config = dict(
    dataset='short English words printed on busy colour backdrops',
    encoder_head_dim=32,
    encoder_depths=[3, 6, 3],
    fusion_encoder_layer_scale_init=0.1,
    beta1=0.95,
    shampoo_beta=0.95,
    adamw_weight_decay_other_params=0.01,
)
Rows from block 5 of the image encoder of a small model that answers yes/no questions on an image's attributes, named by matrix and row number. Rows with one number belong to one neuron. Each number is 128 + 32 x the weight over its row's rms, rounded and kept within 0 to 255. All counts start at 0. Numbers have three digits each.
After each neuron's rows are labels from the 100 images, of 14976, where the neuron reaches its highest value: "strongest on" is what is common among them. Only what is clearly more common there than usual is listed. The data: short English words printed on busy colour backdrops.
# fc1: MLP up (encoder.blocks.5.mlp.fc1.weight, 384x192), inputs 128-191
# fc2: MLP down (encoder.blocks.5.mlp.fc2.weight, 192x384, transposed), outputs 128-191

fc1.140:120089104104103119139188104157141187152113180143130084079123124075105125132076139090096101121102167086118154066126126148096108112101118147101164123137108115150120121221082171067167123079173148
fc2.140:105098154110116118133152097114164098103135164133116131164198132096114121132065110159121093091140119127146139121148135097056122118087159151139099107100091129109101128166152141067131101131113183
strongest on: orange ink; yellow ink

fc1.333:102115060106115097110172127150170186155086199127102108121162066087135118152108131105056130129082139163139126104120103184145101183123093127116137118122129169161139130203128174107132140099164157
fc2.333:135121149127142093116141091054088147142172112160119094165159152107141071144071075155150127155144166157121129076170181095133151106137139134098126125091131111155120106095127162048101092149120158
strongest on: orange ink

fc1.20:140137126137085128159053147117115116060136108146199143096114183098158137128151169168147163159115153086125128168111099134137108132064080107065082157182142170153128161073117117140140120160093085
fc2.20:154150113112139118092135192140171110138115072154115128115167162097191090109102164064125120132142143094147118162113179118126071104155159129133187035179125129117116154157185142173084093125151152
strongest on: sans-serif; grey ink; green ink

fc1.19:118162139150104117162115102197068102158113110131135156142156090161108175148166111119112155119095131158159102168075109166129127165133127101152057099148161117130131160110143105156092135188128101
fc2.19:129092182144160105122068168084103125123088108138116138094104134131180137137094099093163104178114169094156086119139187077119079145139125149116111097195148114132146093148091151138118076085141153
strongest on: purple ink

fc1.281:156089103134120150094191126133097180104160118172110130111122095115110159094133102137122062158145119132112118145091133117130141210127228107122108113103145120128138102124154148134162113166090099
fc2.281:136088136172071127186062093137132135119114153130163087094080199109106183114172208104144181086106065118092096084152072126099163130135103140147139156091173152152110150105088111096145190145123068
strongest on: teal ink; bold

fc1.207:154115125054102089062096171143168068093168092076187176092163151151216138131131158118196149113093114109135096141165123145100129158180093089152137085105124135183104177123169131145071094137134104
fc2.207:138199097170130172170126082171112165151145122140100150163128128144138120148099134090100146195135100120107153098078033138136154159112139122123109126159108119063140138170123115203124154120127109
strongest on: red ink

fc1.263:046141053104099108129195135183125160158113191144113115143158070087106160154132095126068122092092117149140125114125108157116086152143118152109136155127122181161139137181113146105153147075159141
fc2.263:123134103111137088092152118050097182157147093191119092127117162113186097130091133156167143187120144166115156040159173093151136141151132100084147063119129078184123066145120129063123119131144177
strongest on: orange ink

fc1.56:165133135148085153151079160108103133111145059122144155192097205156115150125151102179158142176150169097111186083147110099109080085114096136148157171069089118189111080131054087175145099134088158
fc2.56:123136124103075158160189129109083121107089130177153113182140116175124128142130096168097145132114128148147139072126123136134096137125194115071128139122133099129094104157133081205143116091130067
strongest on: brown ink

fc1.74:173187121189084107189122162096097099129163069086156109152226199109115132116120143143158156107133175099138107123119103119126132144080157135126121172173136112114112146044127094099169143137084161
fc2.74:143123150077131107110148115126190088104138114135109135085114115075161124106101195103136116182132092148159117162074125134105098088202108144143185074159137146139124158131175109159104029083137119
strongest on: grey ink

fc1.304:124167116151123131164117083170070076140108084152168157187153131179123149134164099133130153135087133163182101184094129149112149164152154096155071122145143137117128152112113134138107127168150066
fc2.304:126091182133154082123070186085126137111093086120106129106098129138148139131132095089156106173124176082171114143125192052137068127132133148140121067164141080116118125152119149186121069102120144
strongest on: purple ink

fc1.267:121139116120085072114179127043095167160078147129111098121131116113153159150103132065148080152154139173168139119117099095094166167145209088077200155127131079121163166139156211101126117105121125
fc2.267:123111107118141146167138127096157119113175128135174204085109118099105146133179194137137193113115094104097092160126088171105140128128097113176120160128161130142110129048138102065139181142131123
strongest on: green ink; bold

fc1.112:088142063099094072140188133142149194167101185143109085113187069085112131155095109119059111111112137123129147101116108170107095142135103144086175138108133143145150107166073140092169129078140114
fc2.112:095112116091139113111173097050102123110154106165116091165136164119147109108089129165163135199154133171123149072149163078139109119119148127078112068122098093139113088139142160064117092156125146
strongest on: orange ink

fc1.325:145125137147116122175139103152093116126124092094136189150110087140105144118157111165117216121110093175147093165088118136138114188148093098139083086149167103136104164081156085155094133168142121
fc2.325:137122162142162107118078172129132136144111125115143126123087139141184133137114068096173117181128190082155120099132203115130061172166130170115104091168174106140153029166088183156104097106121152
strongest on: purple ink

fc1.222:117100108098175135119162111109157198178142208104121088075120129090153080109080166097071119155148131139134138087155134178113116130120081115132176126127163110170151110175097186067154110122146120
fc2.222:075107176088172141115157130146148123139136139116138110149138120116069132152127084140148033121130141119140155114142144084100094127041143094152110102129060102059115143145161133116134153115132181
strongest on: orange ink

fc1.126:127181110159122113172134136110074107093127077112180146174176154111133152168122159149176145129133165079135107128094104112133102120078139114076126141164149126156089163062162073131145162132060122
fc2.126:172152093139140138100086149136159107095137070153090158079154139092174128096090169086123123181168143130136166191080112155134135083147138140097170072160134152144149161160182122217099108113149118
strongest on: teal ink; green ink

fc1.83:122131126150112112128190116127079125125104095162149139159154043127104181180126126167109117089123097141132127176060111125112147129108214098126151091100118107096126115048147139126155121147075099
fc2.83:075108126154142119124081135152095123119149111108113176120078164141160150084171178068108124134147123106067080151097125170143131143123099125108131149140198229151109120129072126082101138105078081
strongest on: teal ink; bold

fc1.121:188096154115164026097114139114129070124132091093182219129137142093133221193083191130170151097131100081131087123149124144108120088171108141159124116110123133155150161103135138140126126127155108
fc2.121:129160144158081159069180118141141151148147120155101115142179112078164006123120098101146139201197193130090130149134113139113138164163124117103195111130145122160083155119110098174128070095145134
strongest on: yellow ink; teal ink

fc1.192:139163118145113109154121087148116092162077063126122169145167101176148169156157115142114170118099121149154101163093095145124154145156152093138081130128156148128118161139119109139102137163130108
fc2.192:138121190134152095123070195117097143116098110160125138123095134137178132142125106100174095206123188092167112136147197075151089139121147159130113079176161092157146134170124148184153066104139127
strongest on: red ink

fc1.123:155143128101082090140146100128149129131125067117171176176158049140100166215124129173137129150096059160113067157061110085091117133093178135126127104120158129104076183025150138097108150109134165
fc2.123:137131150157116144126096122152124185147118110105129151126113167142173103055210100052113119140160178067089129116090167183157125139152090098062172166127151179175090091149105157073116107116115069
strongest on: teal ink

fc1.7:134182115179123120169126082121097108143123027138156155198157162147134149152142094132131167125147146124139137150118146135109096130159123123107091137133125148129133132068094105164119119193129107
fc2.7:155151131104115156081071136068121128092066073164099103149103124159139123134136081137143096149072154127168133084119159138171135147105146132105092114154123071130130088155172150219096079070097118
strongest on: red ink; brown ink

fc1.348:164137126075180150154124102097133165140133164118142097052103202130142083088081161081089106135138151123120126098169146149127154098115082139131149143125156153165144122144101158109098124147117144
fc2.348:110085153148161131145160124174126121101130135115150112162149065146046138166115091144086069089104107141142140138084123115123106099037148068125136104107091140041161160159103147148141154131138116
strongest on: bold; black ink; pink ink

fc1.216:179143115166097111173127125110095089122152110117119112141202147098122115120120128123146176096147168103129130136095099130143107132130137135151133138163126158110100139074142112117122135142102159
fc2.216:113157133072138102107133137087147094123144140137066144071126121098197111115086157096129085205142107172171099135084170142110097103131087153131138072202157191153136129112146120128131053081136142
strongest on: brown ink; bold

fc1.217:168164139159115098205141152099084090132133041092183140169188182108127177147125145154174198108189142084125125116115081097086122132104134130117110155136134115145075185008176071081142164134104130
fc2.217:154158133146129108144106131139218049105150122143124143114162111080175114074082132094105128210142118144170110172082142196125097111167074166121173067158136154126141167141181086175124077098151101
strongest on: teal ink

fc1.368:149069094106149179126119129117154147120148162116139088013084228153143083067118184092115098104128160130118127098155145181115147073119084143134142142090129137188152093164115135112101143178148149
fc2.368:117110155144168109137158111130101118108127107117136129183153061139087138166084084133084077098116099121121112107127121116128096115049176083147142133139115143045141148141100137150144135091133111
strongest on: bold; black ink

fc1.44:114139113113121104116133125106193115146090080105163173081099056142126143177124128131145099181104072123122105109110121145174160158148169116137155115117098091070144161086134167107098119107104140
fc2.44:119145157147109156148124085116110119191155152118162155113123124139161173063163051128096181068148130105106123140151147135058165138102114101108165160081159155150096138108110092055142186163113105
strongest on: white ink

fc1.167:121123135138158145143102098160149114114125117126085147127079142186110089110135075146108189145092107171135099104123130110121114158131167139136071138157157151113132143122101108208099086155140127
fc2.167:160161190134101115114064165146125151130097094094111118125091156113116139129144112107170109103071116115087181056096155188143134160177089162103142165121107075158135068175137136183123124107071069
strongest on: grey ink

fc1.15:166118167094191145168121098067164120184126169121137087066083147100134079087094151045087165150137114121110105086179129142104115116135122144152168104123143138148107129109118144072109149147131122
fc2.15:128096154139121127108148123192128133140101125099128091152143064149051147141140053148083085085108121138133114154102165139140102134022114099138106104125073134037151171161080156099125149114144134
strongest on: bold; orange ink; pink ink

fc1.327:141099172185080086125089171177120178086134190147129125086085131053107076174137151107105117189215108098120126144091131149108103087091106109122082120089181124117110102168106141132140148131157162
fc2.327:104106088125103105163129140149115065105125139142144128109121213154113166135116140111104080083149137088161118068134170136166100178116108137108156104146133160144126088114110126090123139163102135
strongest on: teal ink; green ink

fc1.165:170156091182110149178119126109091110107130078120173126135181178117143145142176151153170167131142172096125117144133112131138120115074109110080120140161138136137092125031128078148147145159093118
fc2.165:102148113080121118090115169134164067118129069173077172111166169093186128118085162105098113168129127122143114188059125134143109092152146153136139082155136164154145159158191123165114095115152112
strongest on: sans-serif; green ink; teal ink; ink: grey

fc1.175:117107162085194140178100122139157086135156157072149099088055167106131066131154196074092146132099084118131125079140126155090133120125074130143167142105109176141079117134093147113070102164137147
fc2.175:095151123132103118128161146176102160085105123126138096183141102172079139167118041120115102120112111089134107094165164086180071114090140123121117117154130118075123137165085105133164160127170095
strongest on: orange ink

fc1.280:090140168167110138114081154180144186073168160167120167127143120078119119153174131170133118220176167078123133180097119091120131098065123133115096140111137128119152092117144133177189138169121138
fc2.280:105108100087128098124154174149089063079115095152109151122125186131133154148083178110140064071168111115133135071117172121190133140130115111081155128159133169167117051123112142126102132144099100
strongest on: green ink; teal ink

fc1.158:118117063106150124129134123110146162191097188102118112088130025070145105154104152107102104168121125172130160081151130177096124152107100139108193065125125121110149138182142170051117137112152130
fc2.158:100145119109148139142147115098122129170179104099137120132145155131109095135101067153105121090146176153166170133182187079083121153095123170121099139117099135144128124088182175015106121162161152
strongest on: white ink; bold

fc1.39:133130123119159152134146167099163143146093120122136122074078128108171098138107160092152091156121116160133163106161182101136197159129169140090123141160134113069147158151091160083131135117106152
fc2.39:127093091106097123107182087122145117137146115104151167087119081109121160134123185160125224096115108102088102151080106115118131156160144118180135127099152116163113139053161144065112172135150141
strongest on: teal ink

fc1.253:138118092116161129112166128079175135167092109099140126103099119116139126138102161108163044130100139150139115087178148108123181153165161117101156136157132108074114154148124170110127121100112123
fc2.253:121108105109109129135164087104152137135143114120175152076119058107107134117135153129144222132134117119091094128083105139110091128154141121186158128090172139157115138054167126082138191138148153
strongest on: bold; green ink; teal ink

fc1.316:169150092178131144145138128112098080101126111121156119178168144141116130120141140118159154123138133083137114132135108158156122117104144105102099167187130143104092099082146115163141143179088121
fc2.316:060126104075130107049132161138122119104134091162061172107143151079180116095127192088141125155132130121164136175091150083145121094160146133146151088173142178175150146183166124155115074111157145
strongest on: teal ink; green ink; grey ink

fc1.67:149166077129111089098105185121093107120163045115181155223120191174136156141119114164186154100121135099088129093112116083135104122108136134161148124104100118145127204083160062140120110149086142
fc2.67:163174091166126165144133128171154137098114085150114151128142115102198138142127097130117123211134133143122153130105097207134157167128145163068094102184112104136115129172155148192137075083115106
strongest on: black ink

fc1.209:130083140134166156115109150117149186156126187154135090067097158099107105084094131092084143140172112064117143080167125155102109105121101126157167146129167142173111052173089154087156132125141107
fc2.209:111103161132161140129149118143111096105140158119098125169143119123051170150104107153077059067153150130149119138110159160140154129036143069113136138111081144038162161168076166129119145099120166
strongest on: pink ink; orange ink

fc1.174:120096086091159139112154116072145133138116136129112074099139163105179084118088198113153064147120133170145127091146132099097150150123154120108155128122130117110090167159125183125137110087130134
fc2.174:086134129135139079162202111115178115129151126141145151096115059157098124114124145144151194142123132117130144146128120088170100142142147144168151141110141119155155101069171176107124194145165161
strongest on: green ink

fc1.375:155106125071169109144087160119156113137154110077153116076064192133167113112157154097096127105117157112117160157143145174121172104113070145164157135115122161170135110102086134121096106159105110
fc2.375:112135109147116134148128114184109163120151100119152151201156136191101124165113108147135146116113084127189120099115115102181103120071106111108129076136085104073153159188140123179121183131153105
strongest on: pink ink; bold

fc1.141:107197131136095081171109093108148154160146138126131111160205137098119120109113132192080183119136161131155132147112081094133133116132098170145133118137102124091121142078132113110165148157106125
fc2.141:131140114103143100109142136096096098132161105142077101127122128076162100121096141130153107211136127180149120137112162127134102140151080130097128111167184144161107045077121155059126080105160191
strongest on: purple ink; bold

fc1.287:099149118101145093122144136162132143132104150147117116127124145058068161144129135101075127136145154095134169114123121132095105080161048159127170155133116164174167078180082146138124101111125142
fc2.287:117139141100167164147174151104102148087110188179151070173104146153110119141142094166118088135174132172135157048165163165147119126075138088013121117108111133126133135139114085109158114153117129
strongest on: yellow ink

fc1.321:179148109174112125187113131095069124107127062127174129160195182118135160123154141125156188148153153108119141134115102136129094125090125121101114152146128117110080117030154072123153141142071114
fc2.321:128150091075117150103122135142194080117134073160089174138137163089167111102119181125115137170137145124174137193070127151141134073173140140122175058150153153154143169157182113181108087118163117
strongest on: sans-serif; teal ink; green ink

fc1.345:154148137139063134126102166098106109158161071097171155147092184196158151127152145165130161122111128129069135126115084140089136122147062086119161134076139102187119151118114102183115136131082103
fc2.345:094163059128112132152137155123115154100105143167137104194154149164161133112145146187098143192109130117163135081134116129128086124096158152082106139143108115089099121168136090206091128111139095
strongest on: red ink

fc1.275:154139095084124134092095166141133075144183138120186105110139206172182101113146140117162186123053151121130130128169113136071140152175116143134126121124110168176174177169122113154089092163133128
fc2.275:166196087143116165195153126120108153123116127164081175167148090142127137149115105164082137200128121080148120146105090160130143129055153111157122131188112145079099116147145175215106148102122090
strongest on: red ink

fc1.307:171099162122177141105092151126172077136149147098119148079069097167144076087150175061136187154071118205164102139133111168091117136137105105134112085171104183152126141144127155135049128127190141
fc2.307:104190147125125130177120160189163194194122189110146112159134126156116105130120070148143152097086129091117120098146149115109164156113078167107104178133106108099158113104087158146066163167111147
strongest on: red ink

fc1.2:108138119102179129109140129068168115171091085108139126087090138109141125151114165110156072112107136124126144083163150096111175135159158143113153132150131132084103128145138159113135123094087170
fc2.2:144105106112109123125171108129143159149169134088203163098111080118106102147147176153139201142109123177101108111111102150135106115140167128172145157127179133160133143083152143121144170155179139
strongest on: green ink; bold; teal ink

fc1.118:097105139133182173109135078110119141164100091149093139070045131116101089129126100134102130112098124152098089149098146113152140110146187147123099122125163145088127095120089129182142082191100104
fc2.118:145126150136125145132075140180127152148091127134129117160112155097087144115209143073130114081104134138099161093108135191101136140176149085092176165075137142143107093140116105131124155144100080
strongest on: grey ink

fc1.232:141130096077136105145097130129174092113151120100151113100100161150131122084142132075169129129066128106084120141141170140103113126150100142157139096166094157165136155129121125101059099158141116
fc2.232:140158156139151156177130119129102164143160093106135173168173126191069115178125102141104149122090111155204144142090130105151154131054120086162124121118058126056159144199145188189138176121173117
strongest on: pink ink; bold

fc1.159:170125105052138133095092152132166079116162138106150147104115119146165128131155151093171176154045121157147103158171122100066135121186133092145146094156108190192141184110146124122068123143134134
fc2.159:125228133189151135163115147171119181147124150150125148116128122165140080127127064108124155175116137118115135085101107184140159127088077156097097156136110103135150130156108153179076125107097137
strongest on: teal ink; bold

fc1.173:117150120064159124177115122124153138161115166095116120094089160074107127118126121085065155115140131138123154090129109150060122099167040159098159148123134166148153089131084150139099148106115151
fc2.173:099136146142115120108204146144101152093126177164165059156115135172074110118144093163124125133143135155135160103159160138173146170056151084080117083113104132128154106171099095114134123161153147
strongest on: orange ink; bold

fc1.356:079146083100119116093184134197144168126113152160097147156171080093127169144126077095068129111104084153160152121127149134132069161120119161133152141137118164183151125175104151107165118082151153
fc2.356:134094063135186131111155106050114151163144115169126104105099144103164121140085112175129163182096169183106141084153144133145154131137142120036142102127115075169105090129121113052139107139122159
strongest on: orange ink

fc1.3:093163101199129116154132117150104103127122105149109097171207145121135134163152102137165144095155153101171144163113138140152105121104111120179100127129095120139106098118145091171167108125116128
fc2.3:090095095070165159103148117084110136094121119126090135146138120058156095118134126147119155147148148143145123131152117089095166122118143122079136050163135166144133111129099108100126118106094186
strongest on: yellow ink

fc1.37:160120155126128149145103108126188085166111172128142153085107091111143100110152156076116176125069115176190090167106091172120150147156096107161138086164101156099144157150123145124059146158184133
fc2.37:108173149114100112124081179150096170118131208131142129164178116179135086124119097140157139161128196087141088115173191112127104115099113135114098140161153111134140155081108115132134105109128166
strongest on: red ink

fc1.47:148160116106091087141109186122106069152161073118150138155068237171130127139145115165166161133100145114098122076141107138123084118157087122101125122089104151190116126112096115195108132129087125
fc2.47:128157093128066154162158111100077155107090075173123112166148112150151144144118114164109140195130099094139138083138114106136077131116192144108101142136141096120082126151133081201114107072124066
strongest on: black ink

fc1.370:128188108121125124169141089170080084132086099154134160158165094136135164161155114134131155133106141153168120159114099119133135136124165111096058137156137145131144145116103104165129138184101090
fc2.370:160114162145166133084068166086086141117070054166104134106098138116192140139124131061174089169121165092147143133097180107155121117148149156110122104182143125151127117173167115179117084079134137
strongest on: red ink; green ink

fc1.151:118122103136164133110120115113128233131115153096123082053179134076145113126091208164167110136167153153099168061141136109102129095111074116108185150099143120137183138198119152124160056099106116
fc2.151:079087131058193112101183130123091085104121144091101159128090115113092127159147146113135075119112120116128110096138098114108077097074147069102090147114072060105120083132156118135135127132088142
strongest on: yellow ink; green ink

fc1.317:179151148155099126139059127194088152143166129133157169136159136120155083090194085141153160190129115179161161169131092105140137147127159084142077127148138107187139132135107083176080137155170118
fc2.317:182146149129108049178064156111154059142104126151147103106104174116140167158145132131156147156111134083166089100164170128138070154128124165127106095173140100127102136104166184178092081108109122
strongest on: purple ink

fc1.266:133123145159177136112146086149100097145072073140101163136096079166117112125119124139131177117102104172128079164075141123107142156151157110155063110163164119085107142104118110151082079156115101
fc2.266:132120232161122144102056148147138161157112141094157141155080169123176135110166077075166099152119146066134159100118143126138091154161127149117155126116121116155128081196116157150154113121085110
strongest on: grey ink; purple ink

fc1.360:167146139106098142168120159114122093127120055087152136126072226158163142124161128126136175127136155108066163104153116133118119137139067100116141141092150117185125152102120110141107108163093156
fc2.360:117139081135125143151125135130090162090107120153125120176119123149133160142143144154104132188138086142162158116105098145150115147090183112110129116141112127102115126151160091200126154113128055
strongest on: black ink

fc1.13:132129120177120132123160139126107088123114087126105099162195139133120132164107125148158121100166138091145139141122158133165100102079156133131101127171106161113106104106141101178177136116102134
fc2.13:063112090050124111090108114077114102067121128146064140070136109062161131094107155096106129146154116145168134139105129095112161079147109125099128093156161170138147107114145104126140064097090148
strongest on: brown ink; bold

fc1.353:104148147128102126117107153111178146084095140129169115078077121081151112121151116098165126162130121129138163118125138136149140155126163130102121114121068090079154156174150136111137133110133106
fc2.353:143107106090057142128138079127163125159169148087166127118152147136144192107120202153132227080111103106103118114148125124102163161190152141166162157081154153177111141069168113042147167137136145
strongest on: white ink; teal ink

fc1.27:152120128134113146175052181128110083122159063099160109182149243151174119121135154174169128151112170121094151105143141135115095078133091129133107165124104123184132135150098117190114088126107141
fc2.27:118198100111075151176188096122118142099105131146142188175154107150121130160134108166090127161159132127163129135134100106102145117058174140121137126127121122075107118154166118199145124093143068
strongest on: black ink

fc1.362:140166101191106123167070104136063089141167083091138133146119175169119115137175110141152139124145114098141099140125099091169110127106085090109124142106124133113069109071116076157116152153088111
fc2.362:159118104084161112135099160141173115150105118153091129084167112089177143113088122099148145170152150102206138145125186107112164109121105154111150071218135077123141153192178137174127078125134147
strongest on: brown ink; bold

fc1.195:126119122104150128142154116111124216153113195126125095081142139067120128108097191106090109126146155080108172060153136157087111058097077139134171137142150110167164086175079147085192115114106115
fc2.195:089087140082168132081158127113100076089130126137131106171113150102089159146118106151116039096132116111145124086121149097105069069041149089089114101090055112079106119164148109116124117094130134
strongest on: sans-serif; yellow ink; grey ink

fc1.278:181094146099115109186107178103160091104121035066174150198235144107174156174116179125156152110193132103099142146138101113151087154169106138126128151111149137144083187040123151123149178156149142
fc2.278:116194096105115114134156092171144128104110078173114179207116124089113100114128114117128144201152142142122177170120098151112121158122142138125184107161102117096131143133169074117099091110144162
strongest on: red ink; black ink

fc1.138:137118100121090140139119125148156139090117147154131133099108188154178125081106118138153114136106146105135150100144144107146161120099169128090141153150122126192166187180163089107108151116204123
fc2.138:136127147146162068166151118113189093163151109111115156110151104165142133164072182159167153108132073137107117099158056106085116162164122152169165106165133117107098053082143198161131126102113143
strongest on: pink ink

fc1.100:175128155134093154099091118135056125105171143158114151116153160151126149126178145131186104176120115125123140141120134111160097148099143108154102154109091121172163155210154105160165106103190112
fc2.100:209143125124146079140140117142158126163113160115113093054148079092153157167059162144151150099139083110101109104161042140140128128188140141128119164146170142156117094071136163170164155117120150
strongest on: bold; teal ink; black ink

fc1.62:132100096161119160105203118121077169134137107136126107140106123149115167132106116105118073141142136102121113139096122103130147168132206093135127134121128114143119112137155140114156119148119116
fc2.62:122088122163090123153065104092126120109116151112131134076090149093114209127151212091120165079124059098074089108146050166101177104139128124167110161092157150140075149081100114097164159115059100
strongest on: green ink; bold

fc1.9:166114109083167175152117110083163104153130148105128086038098172106121109080114183070110131152121119097127126112186139129122144092146089135142176142087122143178103058110124150112085154158101149
fc2.9:098093142144204125136162131152096150115119145113136100143118083149048092153117086138091068114082112167140129117069140137169089105018147074088138122112072116062195189149120120124147127130118119
strongest on: pink ink

fc1.40:117148126147125058138103138097097070137138077085168178175179129164095143130094176162159184122186123089116090132079080131136099139138104114143090132126157122105116147056131117151133151160069120
fc2.40:140188152156170122141133161163143115101145134139082173152143147095184052138102109110126113244154143165149135142144161103132058108164084154116129105167142159128103122120149113113180094136169169
strongest on: red ink; bold

fc1.337:146115162135105197105142146130131113142160092179108189098150123162109193165136136092113122145100174101146067156079114147117125172115171155160093141135097132176152132114194110140126178170139158
fc2.337:101138158131107088068172132088114122091095136145127122145139135076153146146094155127171080098163105114131111132123129195168168141154123111103168121129184186154098062067118129158183093124112076
strongest on: green ink

fc1.212:097165113082126108145134103104144174184099191119134076124125104062142155135087150082044100144151140121106153094149118154124123104136056162123204155138116125173152088130117154094148134088118141
fc2.212:058111150125173126122161154127157132135131153111131124141106158116112091108149101168126109151136154127172177151148151113152128159044118102055109073119055118104114146187148164101182106149109173
strongest on: orange ink

fc1.172:116154075118145122128155112124184169165085161118168143115153029075132115155070118113070145141149151137108130079147069173123107167130067149138169122149142149117149122124133160110122129122128125
fc2.172:081146103120168105108118124102101123142148122067114097129126184107090108146159078122132106162153167179137186106154185114108125135113117120088138093119098118141124119123154156031124131185111144
strongest on: white ink; orange ink

fc1.127:115189150149087128095126123107131112162144112164076115135186099080127149173096111153126111111153142096144138189113143142129127124086176167147091141163088166143141119118176104200133133107114143
fc2.127:100123109096166127111122126094076083061149129121087157118135159082162122092115169121118147160197122148141133138113140113123148091161127103075131111155179163154121081095142156093134063149109158
strongest on: yellow ink

fc1.246:134088208176123093113118186194105195074145159164135108095080171084114079139138150134099124196227171118133145179072124159118107112086139141116068127090153129119167069129118150115145138150131117
fc2.246:108105110130131141222149108112113057094148171154119119130111186165148181120093133148103136099175128097176116121148167163148178181109073132151143114160144137125094062127088140087133153143111180
strongest on: teal ink

fc1.94:143103097127098151134186110076099157124093106120119108112132148140154138130084153115164061118169133169151177090158136101119153182133156101085166120129133098130095140185144177109089133100136126
fc2.94:159118155148126090130161076072166123107142125133155134077111094107112114107089160154153217120132126122103102153146072092101128130157138124175110151107176147166128138034202161121161125134143147
strongest on: green ink; bold

fc1.344:134105079105147152104151082062166144164087091112121099084108138108144104138097189142167060100099127128139121095176145119109173174154168109115177102133121141092126142123130182124124136123108157
fc2.344:121102136140103109133175112096148128140151111136180161089126018082100139113134149113136213126132125137076126127100114129113089136141146128163157151083155088155113136068175148090121159146176128
strongest on: green ink; bold